Rows from block 8 of the encoder, named by matrix and row number. Each number is 128 + 24 x the weight over the matrix's rms, rounded and kept within 0 to 255. All counts start at 0.
# bp10: pool branch pointwise conv (encoder.blocks.8.bp.1.0.weight, 24x192x1x1), inputs 0-63
bp10.1 [144 160 106 151  97 113 102 150  70  65 151  97  97  93 131 122 130 106 165 100 132  99  89  73 105 164  96 133  66 114  84 110 144 162 133 115 150 118 135 161 141 136 121 112 138 158 165  89 103 160 129 127 117 117 112 165 141 131 145 109 161  79 140 147]
bp10.2 [184 145 141  59 154 116 148  93 135 139 142 167  74 126 167 154 144 135 128 168 133 125 131 124 149  75 152 146 172 101 160 135 137 144 167 152 138 126 145 107  74  93  80 142 109 139 162 105 100 142 121 182 150 124 134 147  90 127 137 167 100 111 125  49]
bp10.3 [142 120 119 115 122 136 106  73 115 112 102 125 103 126 133 126 141 112 120 103 128 149 137 123 127  99 131 115 123  91  97 117 107  79 117  85 138 106  86 128 157  70 110 146 114  94 107 102  90 123 128 127 118  79 141 142  82 109 127  87 133 116 157 110]
bp10.4 [114 116 138 110 123 163 128 145 151 112 105 150 114 136 100 116 140 117 104 101 117 140 126 136 143 133 103 119 121  51 117 110 129 112 126 125 149 127 133 141 113 104 152 128 107 104 128 100 127 111  98 126 128 108 105 133 127 123 122 134 149 115 119 113]
bp10.5 [128 135 118 127 113 112 116 134 164 109 121 116 147 139 132 111 118 132 122 103  92 136 166 129 130 146 197 161  65 147 128 132  91  87  82 123 146  81 142 102 112 111 123 144 121 145  93 147 113 123 112 118 186 108 112 138 136 121 100  91 134 144 107 117]
bp10.6 [187 113 130 125  60 154 101 118 116 150 166 121 154 176 111 124 132 174 129  88 114 128 132 124  96 126 140 122 126 103 122 137 127 103 135 135  73 127 112 141 101 135  74 128 105 100 100 114 125 121 134 139 129 119 146 102 126 124 152 125 134 159 127 113]
bp10.7 [109 145 113 148 169 153 140 126 106 117  87 103 158 109  98 160 173 148 153 122 123 132 134 142 150 199 130 133 160 142 157 128 122 134 164  91 159 174 122 142 122 141 155 134 126 111 106 161 122 123 138 144 147 151 118 125  75 144 123 134 131 162 137 136]
bp10.8 [ 92 176 141 107 163 139 102 162 107 106 130 114 137 165 135  84 121 103 148  84 111  75 104 133 130 148 126 139  64 101 118 146 155 125  89 110 173 106 109  80 110 125 142 158 114 147 130  96  65 165  94 109 111 157  95 139 136 151  63 133  90 155 133  83]
bp10.9 [ 92  80 105 117 112 108 151 143 167 114 119 124 155  87 105 101  80 138 115 125  88  81 132 109  74  73 149  84 160 119 102 119 126 117 115  86 154  86 136 114 145 146 110 120  99 124 146 136  89 119 133 130  86 124 138  89 138 131 112 130 134 105 149  91]
bp10.10 [104 130 140  78 133 136 125 159  90  94 110 141 117 141 136  87 160  98 136 121 125 124 122 170  90  92 144  69 128 129 158  86 138 119 118 124 123 130 149 120 110 103 132 136 116 100 139 119 125 109 125 107 105 102 106 104  48 144 135 143 127 160 126 114]
bp10.11 [144 126 106 156 191 119 117 118 114 124  99 147 116 155 129 122 146 125 107 161 128 126 134 121  79 103  88  87 147 110 109 116 109 109 160 114  69 123 110 116 137 134 119 119 138  96 105 125 126 127 129 141 124  98 126 137  76 173 103 136 117 157 133 119]
bp10.12 [121 144 131 145 132 143 139 136 142 141  90 150 156 143 129  98 127 112 163 126 121 137 140 118 105  78 129 139 135  83  91  72 105 122 126 142 115 123 127 134 166 128 128 156 157  66 128 134  92 153 147  92 131 108 157 124 124  88 106 127 115 155 130 121]
bp10.13 [100 161 136 112 144 161 108 138 126 161 121 127 139 142 126  78 126 144 163 111 143 135 152 131 120 130 146 146  40 108 106 100 132 142 113 104 108 100 144 169 117  99 140 145 167 140 118 107 128 129  92 105 139 101 118 117 131 107 120 141 126 119 144 146]
bp10.14 [136 133 163 102 129 149 102  97 132 105  96 106  69 141 124  57 107 137 130  97 135  94 137 144 159 101 137 138 131  90 140  95 165 116 150 100 121 125 139 112 119 122  90 115 166 121 119 115 122  99 158 122 140 102 110 163 106 146 104 145 107 114 128 112]
bp10.15 [139 159 115 120 139 117 105 168 149 139 109 120 131 148 134 138 103 115 144 127 128 133 140 146 158 134  88 122 125 123 122 132  94 125  84 104 161 100  89 120 115 152 165 109 119 168 113 131 161 136 159  97 118 116 143 127 140 144 140 145 100 173 135 111]
bp10.16 [162 147 103 101 122 123 115 106 150 119 131 139 130 141 148 151 137 138 134  97 133 118 144 132 120 108 144 138 115 133 148 105 130 111 114 125 114 110 116 141 130 155 139 108 113 188 137 118 156 118 126 166 140 138 169 128  86 116 120  82 174 127  77 104]
bp10.17 [141 119 156  77 127 127 148  99  99 150 119 119 100 148  92 181 107 138 116  90 100 119 125 122 103 135  97  97 147 107 135 136 134  93 144 102  98 125 135 156 143 109 155 152 155  95 125 128 117 143 140 134 116 162 141 113 112 120 107 107 150 127 107 115]
bp10.18 [128 107 120 168 133 120  53 154  97 109 113 123 125 122 101 101  77 148 113  88 128 136  90  86 149 151  70 139 104 118 104 123 138 153 108 137 118 117 101 110 132 197 118 146  87 147 131 100 114 163  90  79  86 184 119  99 144 126 140 111 129 105  95 127]
bp10.19 [138  89 145 115 159 154 141 157 141 135 144 145 143 149 121 145 112 141 143 119 132 130 163 143 158 145 150 181  72 158 195 121 128 154 113 148 150 118 186 130 121 163  86 162 130 152 177 118 125  90 134 153  90 122 118 154 119 113 122 113 118 117 159  57]
bp10.20 [140 113 125 134 122 119 160 128  99 150 100 102  96  88  92 122 106 108 138 133 140  94 146 109  81  83 110 166 139 142  68 130 149 124 120  96  94 131 111 104 103  78 151 150 126 109  48 130 122 129 130  88  96  86  91 128 138 109 110 131 113 111 109  90]
bp10.21 [108  87 118  91 148 108  51  99 109 118 169 149 138 121 108 119 123 126 134 124 139 135 127  88 152 112 116 111 116 117 120 125 114 142 146 120 125 107  96  93 121 127 124 103 130 136 116 114 122 175 119  77 138 118  93 117 150 156 107 158 144 115 125 106]
bp10.22 [ 92  77 119 167 137  87 144 158 112 112  88 104 113 123 123  99 133 112 117 175  91 172 118 113 103 115 145 162 119 163 106 139 133 129 120 129  82  99 128 113 117 141 124 124 148 147 137 125 142 100 133 127 136  96 121 140  66 134 150 121 102 118 170 129]
bp10.23 [107 138 102 133 143 116  97 179 114 142 149 132 107 158 143 112 153 130 125 136 109 124 137 115 111 205 143 186  61 140  92 139 134 118  95 138 138 121 112 129 110 118 101 126 105  66 168 109 103 119 128 114 139 134 138 140 146 123  80 132  51 100 127 107]